config = dict(
    encoder_arch='vit',
    model='masked image model',
    dataset="rendered roads seen from a driver's seat, with toy cars, trees and houses",
    train_examples=145000,
    image_size=48,
    crop_scale_min=0.8,
    horizontal_flip=False,
    color_jitter=0.2,
    method='mae',
    mask_ratio=0.6,
    loss='mse',
    encoder_norm='layernorm',
    encoder_norm_position='pre',
    encoder_activation='gelu_tanh',
    encoder_mlp_ratio=6,
    encoder_head_dim=32,
    encoder_fused_qkv=False,
    encoder_bias='all',
    encoder_qk_norm=False,
    encoder_layer_scale_init=0.1,
    encoder_parallel_block=False,
    encoder_inner_norm=True,
    encoder_moe='top_k',
    encoder_num_experts=16,
    encoder_moe_every=2,
    encoder_expert_mlp_ratio=0.5,
    encoder_experts_per_token=1,
    encoder_shared_expert=False,
    encoder_patch_size=[6, 6],
    encoder_layers=6,
    encoder_width=320,
    encoder_positions='learned',
    decoder_width=192,
    norm_pix_loss=False,
    decoder_layers=3,
    residual_init='none',
    optimizer='muon',
    muon_scale='match_rms_adamw',
    learning_rate=0.0041,
    momentum=0.95,
    nesterov=False,
    orthogonalizer='newton_schulz_5',
    adamw_lr_other_params=0.0023,
    max_steps=7700,
    batch_size=256,
    epochs=13.6,
    lr_schedule='wsd',
    decay_fraction=0.2,
    final_lr_fraction=0.01,
    warmup_steps=1540,
    weight_decay=0.08,
    adamw_weight_decay_other_params=0.05,
)
Rows from block 3 of the encoder of a small masked image model, named by matrix and row number. Rows with one number within an expert belong to one neuron, the router's apart. Each number is 128 + 32 x the weight over its row's rms, rounded and kept within 0 to 255. All counts start at 0.
After each expert's rows are labels from the 100 images, of 14848, where the router gives the expert most weight on average: "top examples" is what is common among them. Only what is clearly more common there than usual is listed. The data: rendered roads seen from a driver's seat, with toy cars, trees and houses.
# router: router (encoder.blocks.3.mlp.router.weight, 16x320, trained with AdamW), inputs 0-106
# up: expert up (encoder.blocks.3.mlp.up, 16x160x320), inputs 0-106
# down: expert down (encoder.blocks.3.mlp.down, 16x320x160, transposed), outputs 0-106

# expert 10
router.10 [146  99  93 144 100  98 176 104  97 188  66 166  94 131 119 115  98 151 148 210 164 112 138 163 184 139 120  94  76  34 165 148 132 115 178 133 123 140 108 109  95 115 142 108 151 123 163 115 150 133 125 189  69  99  88 135 214 142 134 141 114 152 103 111  90 198 119  86 147  90 148 126 142 130 146 107 155 168 112 103  89 104 122 125 122 114 138 144  95  74 123 106 124 159 192  89 114 116 121 134 181 107  46 105  88 106 164]
up.3 [136 124 140 107 159 141  97 107 127 132 130 151 203  83 129 100 115 114  22 113 149 137 131 163 122 171 114 148  38 117 107 140 120  91 105 162 158 128  85 100 134 121 107 144 178 117  91 163 142 139 149  90 115 139 192 112 123 205 205 106 121 128  85 130 132 157 140 125 101 103 157 129 179 188 104 140 115  77 160 161  98 122 129  87 230 114  84 177  98 117 143  84 172 144 132 151 184 187  69  75 113  96  87  97 129 115  98]
down.3 [154 173 141 145  29 122 141 146 126 147 109 142 153 156  99 108 155  90 158 142  93 130 132  90 121 134  76  97 177 123 117 161 136  80 168 127 162 104 156 128  98 141 136 127  42 167 129 135 142 104 140 164 166 125 184 147 116  86 111 130 133  66 109 113 173 126 190 119 114 160  93 128 155 138 124 106 159 120 163 206  99 107 142 179 138 135  89 130 132 126 155 103 120 122 117  92 152 143 137 155 119 138  83 160 103 151 153]
up.4 [119 153 151 172 141 130 139 128 136  77 105 111 133 122  68 138 115 179 150 153  83 110 136 136 139 109 133 109 114  79 149 121 142 136 154  82  78 104 148 154 115 176  96 146 102 184 185 153 120 164 113 151 130 152 157 107 164 125 104 126 136 108 125 149 104 128  64 162 166 114 118 150 107 162 105 139 107 124 140 113  66 114 101 124 225  81 106 178 165  99 141  96 145 127  99  89 166 114 106 200 119  96  97 126 151 112 118]
down.4 [121 155 131 118 167 121 169 141 117 239 150 118 121 114 107  77  93  94 177 130 139 171 112  83 123 132 148 167 107 151  71 138 112 126 125 155 157  82 132 188  71 146 122  96 113 133  84 107 137 112 116  69 145  78  26  81 126 121  87 108  46 215 142 119 108 139 182 105 109 164 146 154 138  90 133 145 130 137 147 189 125 122 132 117  84 144 137 131 100 110 145 181 171 121  70  96  43 101 171  75 109 101 131 134 108 142 109]
top examples: vehicles: two; truck

# expert 8
router.8 [ 95 148 170 142 184 119  85 127 191 109 138 131  94  79 184 199  89  83 126 107 100 153  94 156  86 159 121 128 162 130 128  89 147 102  81 108 140 111 177  88 138 153 180 165  83 133  95 107 108  89 125 102 117 135 138  90 118 121 105 106 194 140 138 180 145 122 124 132 113 176  57  85  67 123 171 163 129 165 132 118 161 124 115 117 137 176 150 115 156 154 144 160 161 103  99 162  92 101 140 115 145 177 178 202 136 170 164]
up.3 [119 110 114 153 157 124 126 125 134 130 127 149 152 170 138 142  85  99 200  92 135 161 101 159 159 138 104  87 197 185 114 133 122  73  56 153 122 153 108 100 154 146  99  42  94  94 114 126 172 189 153 147 131  98 160 148 130 135 156 101  81  67 118 126 113 135 126 129 146 164 131 125 145 186 198 175  86 136 127  47 125 176  95 139 118  97  77 167 147 176 161 194 186 103  93 114 140 148 136 135  98 121  75 128 108 144  87]
down.3 [133 136 163 152 202 135 114 183  75  74 163  65 151  98 116 128 137 164 139 128 143 138 137 134 144 180 127 137 116 109 164 154 148 143 130  96 130 105 189 138 116 131  85 161 142 140 115 169 154 107 114 199 156 144 170 151 166 169 136 105 109 164 138 128 118 132 131  90 109 147  80  86 147 156 102 156 123  67  41 143 128 148 135 133  83 122 123 127  56 122 161 109 165  94 195 157 110 155 188 163 115 116 133 102 128  97 144]
up.4 [166 174 173 121 139  79 107 127 148 130 135 162 157 122 159 124 115 154 132 176 149 220 145 162 134 156 104 172 162 156  26 152 104 178 126 121 122 105 115  99 129 109 104 120  95 136 118 109 132 137 146 143 130 162 125 200 137 153 110 174  80 118 124 138 108 114 106 174  95  78 182 124 138 136 164  47 155 134 204 140 121 160  97 112 132  97 116  47 101 113 126 132  59 134 181 132 137 145 164 148 133 165  82 109 166 101 127]
down.4 [136 134 135 120 142 100 127  53 102 145 119 141 137 103 121 116  97 132  83 128 178 181 132 105 103 144 162 128 216 169  66 112 135  82 111 135 136  88 112 145 158 123  93 131 154 110 131 182 112 137 124 117 192 121 105 113 126 123 156 134 128 115 128 106 107 151 120  85 178 169 177 146 163  96  88 104 133  97  92 126 103 203 114  79 137 127  91 136 143 103 143 152  76 123 182 107 217  60 122  72 127 124 122 109 127 183 156]
top examples: snowy verge; line: no line; bends left; vehicles: zero

# expert 7
router.7 [168 101 164 102 132  85 189 139  73 126 156  87 138 132  31 119 179 139 112  77 165 118 154 105 145 118 145 162  70 141  96 154 114 167 105  98  87  98 107 100 103 145 112  95 145  80 219  90 103 169 134 168 121 123 113 162  94 173 131 147 137 160 168 137 147  81  83 172 105 105 135 148 182 159  96  95 111 143 106 132  74 114 135 101 147 129 112 137 103 114 108 108 163 132 120  87 112 133 130 170  72 132 125 170 128  75 101]
up.3 [138  98 121 105 110 142 133 169 125 124 108  98  84 175  81 111 106  79 148 150 119 136 127 102 154  91 114 133 159 117 110 110 133 119 160 140 128 123 115  84 156 113 108 153 104 125  98 193 149 108 126  42  94 183 117 108 100 139 118 186 141 117 164 108 128 161 141 165 154 142 164  83 104 122 126  89 124 138 127  95  92 174 136 123 182 127 146 141 127 119 130  75  92 158 179 170 129 152 146 128  69 161  59 159 140  48 130]
down.3 [126 157 113 149 180  93 137 151  98  43 160 132 167 117 124 112 146  86 151 148 123  96 149  69 131 104 148 141 118 126 124 119 108 154 153 235 127 179 170  96 182 139 176  94 117 160 173 103 134 150 135 129 129 144 111 141 153 113  64 137 155 140 145 127 156 135 118 159  77  92 165 125 128  95 153 129 152 118 153 149 119 157 113 153 161 126 163 133 132  82  31 115 123 144  58 123  69  55 151 148 120 172 147 160 150 137  98]
up.4 [ 96 100 106 134 206 103 130 113 146 153 158  97  99 105 133 108  64 151 124 124  67 114 139 110  87 170 133 188  99 166 145  67 136 119 133 119  95 158 111 149 180 132 126 118 117 107 125 159 170  91 104 105 121 129 171 135 162  81 159 139 135 149  90 159 124 156 141  55 172 164  46 166 137  83 135  88 124 128  67 157 112 134 100 147 102 138 148 133 119 175 128 123  94 121 123 144 143  96 140 200 149 186  81 126 174 124  81]
down.4 [141 109 121  98  89 123 101 113  82  96 161 150 119  85 116 100 122 181 129 114  74 135 190 125 162 151 154  99 137 114 129 129 130  86 125  97 141 135 160  82 137 146 117 156 124 131 148 134 117 152 127 104 106 165 100  43 150 118 109 129 156 165 152 121  97 161 162 182 164 143 104 116 127 117 109 169 141  68  59 145  93 131 125 154 129 133 151 143 114 150 145 163 123  92 137 151  63 144 140 161 117 135  68 162 133 173 102]
top examples: car; dog; snowy verge

# expert 12
router.12 [ 86 120 168 109 153 111  83 127 180  99 162 113 124  97 186 204 113 119 129 103  94 173  97 118  80 106  97 149 156 121 125 107 133 117  88 138 151  88 197 119 144 153 173 145  80 152  80 125 126 126 104  96 161 132 148 130 101 132 102 111 204 117 126 157 162  81 134 140 143 158 110  80  84  95 148 138 135 170 163 119 168 131 137 150 117 170 168 135 147 117 153 174 199  61 111 165 106  95 183 145 122 170 191 197 130 166 150]
up.3 [103 132  89  86 175 159  52 164 101 144 134 106 143  90 146 147 132 142 136 143 144 126 131 190 140  99 151  78 103 133  97 147 153 173 130  98 103 145 176 136  89 173 130 142 125 153 157 181 131 155 120 206 124 129 187 118 147 157 138 144 167 176 111 134  69 154 107 121 135 133 201 176 149 167 144 115 174 173 103  51 184 103 151 200 130 153 117 115  79 158  91 117 111 176 158 103 124  89 152 148 195 134 132 118 133 128 100]
down.3 [135 158 144  99  85 140 118 130 144  94 150  82  92 187 163 139  86 131 163 120 145 123 156 159 116 106  74 132 188  82  65  99 108 147  96 130 112  86 113 122 179 128 126 153 111 160 128 132  76  99 129 149 151 156  76 140  61 150  93 119 108 138 115  53 163 158 143  82 194 107 126  82 133  95 121 134 129  93  63 252 151  83 128 121  64 119 142 113 131 127 158 177 110 108 185  41 121 101 117 165 104  82 105 107 147  96 146]
up.4 [ 78 130 143 116 136 119 153 129  47 156  65  76 182 129 176 147 166 125 134 104 145  93 125 100 124  40 131 153 118  97 142 123 122  56 111 146 127 173 131  96 137 153 142 155  95 134 162 193 158 139 176  96  97 191  59 135 114 103 108 117  62  94 198  93 124 161 108 172 187 150 148 136 110 104 148 129 120 132 118 153 182 118 143 166 107 102 187 110 187 144  50 141 117 163 205  48 165  86 145 132 112 110 179 152 172 100 138]
down.4 [149 160 147  86 149 172 201 157 146 141 130 110 187 104 119 139  84 115 158  84 123  73 104 115 105 235 137 131  78 139 106 154 160 126 107 129 129 104 138  77 134 152  89 155 109 139  69 142 145 122 143  22 118 100  76 158 145  90 107 151 148 148 142 110 147  99 192 149  60 203 225  86 120  93  94 186 155  72 119  98  99 125 160 103 143 154 230 175 143  72 132 141 135 145 134 136 148 158 112 122 128 167 187 127 139 122 144]
top examples: line: no line; vehicles: zero

# expert 11
router.11 [133 146 159 134 130 157 138 111  87 180 166  87 205 103 139  95 159 109  91 116 167  54 129 134 143  93  97 107 106 131  76 150 127 194 148 143 136 157 101 157  62 134  42 193 123 119 161 138 119 131 151 139 152 155 120 127 105  81 101 103  91 146 173 132 129 121 180 158 117 107 134 108 166 114 115 141 133  66 109 159 154 140 173 111 124 102  92 128 153 135 125 184  70 180 158 158 180 168 140 139 100  88 128 114 100  89 161]
up.3 [108 113 104 122 161  73 112 145 124 129 141 110 188 114  93 129 118  84  32 145 158 113  96 130  27 113 108 105 123 169 133 161 143 113 110 133 152 134  71 133 131 124  96 117 127  95 118 171 142 100 145 156 110 122 148  70 131 143  86 111 131  92  94 149  56 122 159 140 146 157 116 147 145  92  87 134 147 146 120  96  91  98 146 111 141 118 128 123 122 142 157 162 131  88 128 172 103 112 149 155  97 169 152 146  96 131 147]
down.3 [127 174 147 110  94 183 121  89 143 148 163  90 121 166 136  97 115 158 187 147 136 111 159 138 138 122 191 140  94  88 174 162 130 119 153 170 121 146 121  57  39 141 160 140 100  91 123  85 133 133 138  81  64 141 114 249 105 161 110 106 104 152 186 168  99 154 110 172 201 106 115 112 119 118 116 124 151 115  76 152 133 140 132 111  94  93 100 136 128 121 161 145 127 146 108 147  99  88 131  67 176 116 126 121 145 134 157]
up.4 [115  98 145  88 150 138  44 112 111 102 148 142 116 129 113  85  94 120 117 118 189 140 101 112 157  86 111  74 117  87 189 141 113 154 138  82 151 130 138 125  64  81 146 177 190 136 147 158  96 117 109 112 158 196 170 152 157 117 120 182 170 197 112 167  90  69 117 104 124 134 171 100 181 136 119 105 111 154 104 100 120 134 190  86 140 130 140 181 130 127 136 146 100 149 116 132 176 119 203 149 207 120 173 124 160 116 107]
down.4 [129 143 140 122 133  78 181 124 138 119 109 154 185 136 154 129 153 140 207 131 203 174 112  54 180 141 102 108  81  75 157 160 143 106 147 174 106 129 135 156 159 101 155 157 194 111  57  88  91 125 135 148 187  88 153 120 121 129 109 125 110 152 174  87 124 142 144 195 207 161 115 126 120 159 100 127 135 180 144 111 118 210  97 141 147 128 126 109 144  77 205 138 108 153 137 135 100 206 118 142  87 100 159 127 121 154 153]
top examples: truck; house; vehicles: two

# expert 1
router.1 [170 145 101 117 105 160  96 148 122  79 102 158 136 184 107 117 137 106 112 142 149 115 141 119 170 136 192 119 161 158 114 137 186  86 154 106 160  93 162 113 127 135  62 129 175  71 196  78 122 109 130 143 112 126 156  78 110 118 183 116 166 108 155  76 106 127 120  94 123 139 123 133 129 110  96 185 153  98  50 140  97 166 117 147 143 130 112 183 139 102 150 100 185 164 151  96 137  59  96 148 111 187 105 114 165  76 160]
up.3 [117 136 119 108 197  65 135 124 152 139 148 146 122 184 190 115 110  82 168 158 110 139  74 123 114 146 110 169 124 115 137 149 154 130 130 173 126 146 133 160 111 134 109 119  79  95 117 108 100 114 154 149 136  91 150  82 158 175 156  80 113 138 146  83 105 101 159 159 177 130 212  81 140 137 115  93 108  69 111  99 144 124 154 175 126 112 145  98 103 122 159 170 135 135 170 153 183  86 209 138 147  87 124 105 171 120  80]
down.3 [117  92 109  66  47 147 112 182 132  72 110 152 130 117 116 109  94  95 174 184 130 138 161 155 139 127 132 112  94 114 138  72 183 106 113 150 126 173 190 125  48 143 123 142 185 100 123 118 125  74 129 143 122  79 112 161 178 118 121 139 138 171 118 159  94 107  98 130  69 115 109 197 141 162 124 137 126 109  40 120 143 167  77  95 103 115 161 139 120 135 114 165 174 155 110 139  98 133 148 120 121 107 162 176 141 127  67]
up.4 [146 147 114 148 111 121 140 126  81 211 120 139 152 136 153 123 181 137 164 129 162 108 138 173 130 175  74  78  76  68  71 131 169 133 168 193 172 155 108 128 107 113 146  54 154 175 154  91 185 102 118 127 107  74 107 165 139 190 178 147 154  82 160 172 124 138 134 143 161 113 161  94 160  75 142  89  99 128 136 115 149 153 105 136  54 170 139 107 107  83 138 180  68 126 108 130  34 160 151 120 103 165  61 132 146  83 115]
down.4 [103 117 134 104 113 140 209 149 123 213 151 134 159 131 143 122  69 138 141  95 117 104 102 191  99 199  95 144  62  74  78 186 127 160 189 141 166 138 142 192  84 136 178 136 133 127  86 103 120  85 109 116 121 101 134 145 144 135 160 141  91 135 171 164 134 102 157 116 169  80 103 158 129 142 153 137 109 155  84 146 152  32 184 138 134 110 130 139 120 152 128 137 134 128 133 152 162 189 155 138 142 109  70  92  98  38 137]
top examples: crossing stripes; double yellow line

# expert 9
router.9 [ 87 159 168 143 154 109  71 134 172  81 131 110 118  87 200 200  86 116 141 125 114 172  82 138  84 124 108 149 163 137 174  77 134 125 107 161 139  76 180 132 144 158 156 149  61 130  83 116 112  81 109  91 126 146 152 119  98  95 103  99 179 118  96 161 181  96 137 137 133 154  99  99  82  92 150 153 116 148 158 119 149 129 117 131 143 164 109 152 142 128 161 152 160  91 117 158 142 105 176 119 156 174 192 189 159 179 149]
up.3 [165 108 144 123 146  93 147 192 159 124 116 131  99 168 100 115 185 137 144 135 120 128  86 121 133 105 128 134 130 104 141 169 123 181  79 108  79 127 171 154 147 193 138  85  53  78 156 164  90 152 135 178 154  80 124  95 142 118 100 148 100 152  92 116 127 154 144 171 122 160 153  83 143 112 167 108  77 100 154 116  98 129 119 100 165 143 106 135 112 117  82 158 115 170 130 105 149 112 157 125 148 156 154 145 153  80 104]
down.3 [131 124 113 112 116 108 146 152 186  96 119 132 152  87 128 124 185 111 164 159 118 120 135 101 148  62 157  92 123 200  92  69  95 142 152 127 124 150 201 161 106 101 146 160 170 175 110  86 132 138 107 119 102 158 113  71 161 101 132 106 110 107 161 158 102 112 137  77 198 138 152 142 141 166 128 164 147 144  95 110 105  84  95 130 134 119  73 146 173  79 159  47 152 121 178 139 139  80 115  58 152 146  67  91 113 111 123]
up.4 [169 134 106 122  92 142 178 172 154 107 147 111 124  79 125 171 129 111 131 202 119 143 111 110 126 194 180 115  84 109 150 147 159 102 171 115 142  86 102  72 127 129 131 100  56 116 121 119 133  90 149  88 123 107 144 138 129 127  90 130  65  62  83 104 143 141 116 118 121 127 137 188 127  94 159 137 160 146 164 126 110 122 134 117 134 164 141 135  75 145  96 176  89 100 113 132 122 132 121 143 119 141  87 105 138  74 149]
down.4 [113 149 132 144 120 193 134 168 130 126 159 103 127  78 136 132 138 131  98 131  77 157 139  86  99 105 123  91 174 130  89 114 106 142  75 108 108 127 101 153 143 131 117 117  71 149 117 105 153 121 126 140  92 143 108 126  83 120 139 103 168 106 128  79 152 148 150 125 164 120 132 141 107 104 147 172 158 101 149  57 134  83 160  66 150 127 120 155 194  86 145  78 135 123  91 144 108 108  69 168 156  77 148 131 108 161  86]
top examples: line: no line; snowy verge; vehicles: zero

# expert 6
router.6 [131 113 181 106 174  80  66 155 173  97  77 148 109 151 135 162 110  56 126 113 131 152  74  60 107 126 160  94 148 137 196  99  92 132 142 109 152 104 155  84 134 114 198 181 112 176 129 167 130 115 117 120 159  71 153 153 101 108  96  85 178  99 122 106 117 136 127 113 126 183 115 125 110 140 135 153 126 189 142  86 125 125 139 185 183 168  81 104 120 179 154 151 178  87 153 155  69 100 156  92 157 194 158 107 110 126 144]
up.3 [130 123 153 100 121 107  51  85 142 130  95 151 120 143 126 149 136  80 206 144 199 112 156  71 136  63 122  87 142 127 153 174 105 175 181 138 126 187 123  98  80 112 157  98 101 160 140 149 144 137 126  78 121 138 120 110 130 157 100 146 110 152  78 102 140 157 127 120 128 196 144 131 144 120 128 131  95 134 129 124 153 111 125 123 105 128 133  92  86 112  71 124  75  93 111 152  81 169 158 125  96 151 175 114  96 162 116]
down.3 [114 142  99 113 116 255  79 162 173   5 169  87 109  84 128 137 110 159  77 118 183 114 103 139 136 123  93 100 139 149 156 164  90 113 135 112 115 148  82  89 155 119 160 101 139 118 129 118 118  85 117 145 137 109 134 197 154 109  70 146  75 121 141  98 140 100 122 112 124 185  98 118 127 155 109 143 171 162  87 123 157 131 138 127 195 113 127 106 107 127 114 164 224 131 113 138 110 102  66  63 141  93 109  99 123 107 173]
up.4 [120  83 102 107 143 130 135 155 152 106 128 110 100 116 157 160 161 139 139 159  74 105  98 117 132 102  83  91 114 145 200 118 143 190  76 137  53 118 132 124 112 167 181 137 130 128 128 127 163 110  91  97  81 173 140 117 153 136 142  93 113 148 109 128  94 142 109  72  90 124 129 108  89 111 174  75 138 101 100 117 151 172  75 168  96 181 159  98  98 103 137 130 123  78  78 170  94 102 186 154 115 101 125  68 125  59 133]
down.4 [160  90 118 148 100  97 108 131 153  80 162 100 178  83 128 169 143 135 144 129 152 108 124  66  93  78 159 167  92 139 182 100 171 140 136 154 132 106 107 101 101 154 148  59  91 119 151 139 176 199 126 174 120  50  65 120 148 165  86 143 173 116 132 133 120 140 141 176 128 121 106 124 129 138 108 138 167  97 167 108 103  93 130  94  87 126 132 131 123  92 183 187 208 180 140 131 108  79 135 166 115 130  95 139 156 179  84]
top examples: line: no line; snowy verge; vehicles: zero

# expert 0
router.0 [100 144 203 147 151 108  90 126 187 100 117 110 127 113 189 202  78 123 154 124 141 182  77 161  85 120 127 146 153 103 163  98 129 134 100 153 160  75 162 103 147 152 183 160  93 167 109 118 141 115  88  99 166 115 150 107 110 138 117 100 182 115 165 145 141  99 143 133 118 186  81 100 109 115 153 156 151 148 151 130 129 127 109 141 150 170 106 152 161 150 152 153 165  74 116 193 109  55 161  95 135 163 183 182 148 179 146]
up.3 [118 106 130  99 112 182 148 171  46 142 111 165 123 103 126 157 121  63  86 116 122 148 126 140 152 164 100  96 122 221 102 105 121 144 112 137 106 128  86 131 121 121  49 104 156 110 165 152 172 164 142 145 131  41 139 151 175 123 111 179 107 126 162 125  90 210 122  79 129 152 141 121  74  89 134 146 104  57 118  95 166 162 120 136  96 105 143 121 142 160 138 155 142 220 133 106 162  99  94 116 141  78 123 118 101  91 154]
down.3 [153 125 148 180 168 169  51 135  53 156 118 104 195 194 127 114 135 149 100 112 144 110 130 220 151  67  70 145  93  66 197  96  98 133 151  83 143 138 178 163 176 108 103  82 118  86 161  81 128 165 133 171  88 162 136 132  97 110 161 103 186 118 119 127 157 166  97  90 133 101  70 112 135 161 142 127  63 149  78 122 121 126 121  50 112  91 134  86 164 167 137 141 129 111 175 128 145 140 137 118  72 138 145 120 132 138 116]
up.4 [142 150 133 122 126 180 169 158 161 142 102 162 134  83 110 154 186  95 114  91 154  91 131 141 156 117 156 160 141 113 131 124 158 166  99 174  74 187 124  68 137 109 181 108 130  85 129 131 118  66 154 165 104 139 134 127 121 128  94 137  96 167 108 144 127 110 100 114 149 101 134 173 121 138  80  95 120 101 176 188 182 143 186 164 128 125 136 146 111 105 171 166 167 108 180 128 109 190 165 147 185 104  94 145 176  86 107]
down.4 [109 115 117 157 168  85  97  90 122 117 106 120 124 122 145 178 110  80 144 140 105 169 152  93 142 106 135 121 114 124 148 134 103  76 200 146 128 131 124 172 211 126 201 120 161 110 121 188 130 158 136  66 122 104 110 127 166 124 121 125 165 160 128 117 105  83 130 108  91 147  78  56 130  96 194 107 141  77 186 174 172 163 106  92 146 153 153 135 182  76 196  99  94 143  44  99 134 154 130 129 145  67 155 144 136 128  71]
top examples: snowy verge; line: no line; straight; vehicles: zero

# expert 2
router.2 [113 148 132 111 155 111 126  77 132 168 119 149 154 147 132 122 124 114 167 126 110  93 141 112 119 127 117 171 156 164 154 147  48 101 130 155 108  91 124 160  72 126 111  80 143  97 124 181  88 160 150 163 120 161  80 106 134 131 116 168  56  93 118 111  88 136  99 114  86 107 167 162 154 154 149 148  96 107 104 116 105  94 113 158  72 111 150  56  93 114 105 145  89 152  59 177 114 150 105  69 120  75 143 130 141 135 114]
up.3 [168 110 114 157 161  96 150 111  93 100 144 109  96 130 114 138 172 157 177  91 131  87 126 121 130  86 161 145  94 126 199 157 144 115 155 133 113  81 110 159 101 108  91  72  89  94 116 153 107  83 174 157 140 122 125 139  78 137 145  75 155 138 118 110 116 143 122 152 172 150 204 106 143 114  99 191  79 160 124 178 120 125 118  92  93 121  74  99 115 151 114  57  99 171 162  82 165 135 190 131 104 129 136 157 130 172  89]
down.3 [122 142 121  83 139 138 109 125 101 167 106 155 125 146 130 157 132 161 141 142 161 152  91 150 106 150 140 113 113  80 126 147 131 129 136 115  97 135 155  94 171  91 152 201 151 177 138  41 134 152 125 144 133 133  95 129 103 125 165 123 148 110  97  75 106 101  67  78 126 144 206  92 123 146 180 149 127 150 175 102 136 143  98 167 127 134 143 149 133 134 122 171 185  56 198 153  88 171 156 111 106 120 108 110 150  95 146]
up.4 [141 116 108 100 107 137 160 132 106 135 132  91 143 182 131  72 173 163 129 124 131 166 143  61 128 143 107 118 165 195 136 107  66 140 131  93 111 138 151  50 131 212 174  92 123 135 126 124  91 141 132 219 120 166 108 130  29  86 146  76 113 158  97 124 113 164 134 182 151  91 112 108 141 126 120 149 100  70 121 166 150  97 128 129 141  97 140  68  92 123  67 101 182 171  65 133 156  74  83  88 146 161 176 112 142 137 132]
down.4 [122 160 152  68 112 101 119 150 123 161 116 115  93  99 115  86 104 153  94 117  88  65 164 147 169 104 128  81 162  99  76 143 143  92  92 119 110 150  92  86 139 123 115 127 110 159 147 146 133 105 133 126 171 165  92 139 173 134 157 118 125  57 166 135 132  74 128 146  58 146 136  91 150 163 169 166 124 183 145  55 146  54 115 135  95 160 185 103 118 143 210 121 109 136 138 188 196 120 160 148 135  76 123 141  97 134 162]
top examples: pine; bends right

# expert 14
router.14 [ 95 180 191 118 170  86  66  97 161  87 127 105 112  92 185 195  66 116 140 115 126 197 113 157  80 152 154 146 142 133 116  92 111 135  72 136 136 131 167  73 160 121 174 126  72 148  99 125 142 132 148  96 146 136 164 125 116 102  95 128 186 118 117 165 143 123 131 150  91 149  78  73  90  95 150 126 125 174 176 149 170 101  59 106 164 162 129 129 157 147 154 181 171  97 124 164  90  91 186 115 143 149 178 181 130 179 166]
up.3 [100 131 119  81 109 150 180 109 128 120 142 173 123  80 175 130 136  90 130 137 161 132 124 105 102 150  72 125 124 198 117 111 175  98 140 146 113 203 125 117  85 147 105 141 156 133 135 118 106 153 160  71 166 100 127 161  93 104 122 138 123 209 152 132 114 137 207  68 153  87 205  55 141 123 171 153 118 127 145 204  85 143 148 123 145 159 146  84 116 134 181 148 112 135  61 130 133 122 181 147 141 112 144 100  85 120 154]
down.3 [134 127 104 182 111 146 139 119 190 179 172 106 143 121 170 136 173 155 124 140 168  92 103 119 135 167 191  77 178 142 131 121 156 153 164 195 194  62 123  74  80 137 174  95 108  94 121 132 135 103 102 131 134 130 144 136  85  64 193 119 147 131  75 175 142  89 131 156 124 120 162  99 121 136 121  84  95 140 103 194 129 100  71 163  77 100 103 132 159 126 157  76  70 133 155 102 188 201  88 113 127 159 124  85 115 130  62]
up.4 [194 131 138  72  57 161  74 188 108  99 141 214 156 120  97 135  98  83 108 117 140  65 104 164 157  94 141 117  91 140 117 182 109 141 120 164 158 218 148 159 140 178 140 102 144 108 126 138  88 111 123 134  97  87 122 154 108 126 102  83  99  68 141 110 119 166 112 122 107 103 168  68  97 141 159 101 139 157 173 162 179 129 130 128  93 114 144 143 149 146 101 113  96 126  56  98 120 136 194  95 118 135 108 115 138 156 188]
down.4 [157 144 129  89 139 145 158 156 102 138  90 155 129 130  98 115 112 147 164 126 173 107  78 181 116 125 137  69 120 144 148 132  90 150 133 101 118  96 123  85  96  85  82 185 159 178 158 136 150 101 106 115  37 142  96 129 155 110 130 149  89  62 152 156 107 149 106 115 104  58 158 179 111 158  94 106 149 125   5 130 135  92 108 182 153 129 101 100 147 166 133  78  92 144 164  99 157 142 123 116 187 159 139 148 126  80 108]
top examples: line: no line; snowy verge; vehicles: zero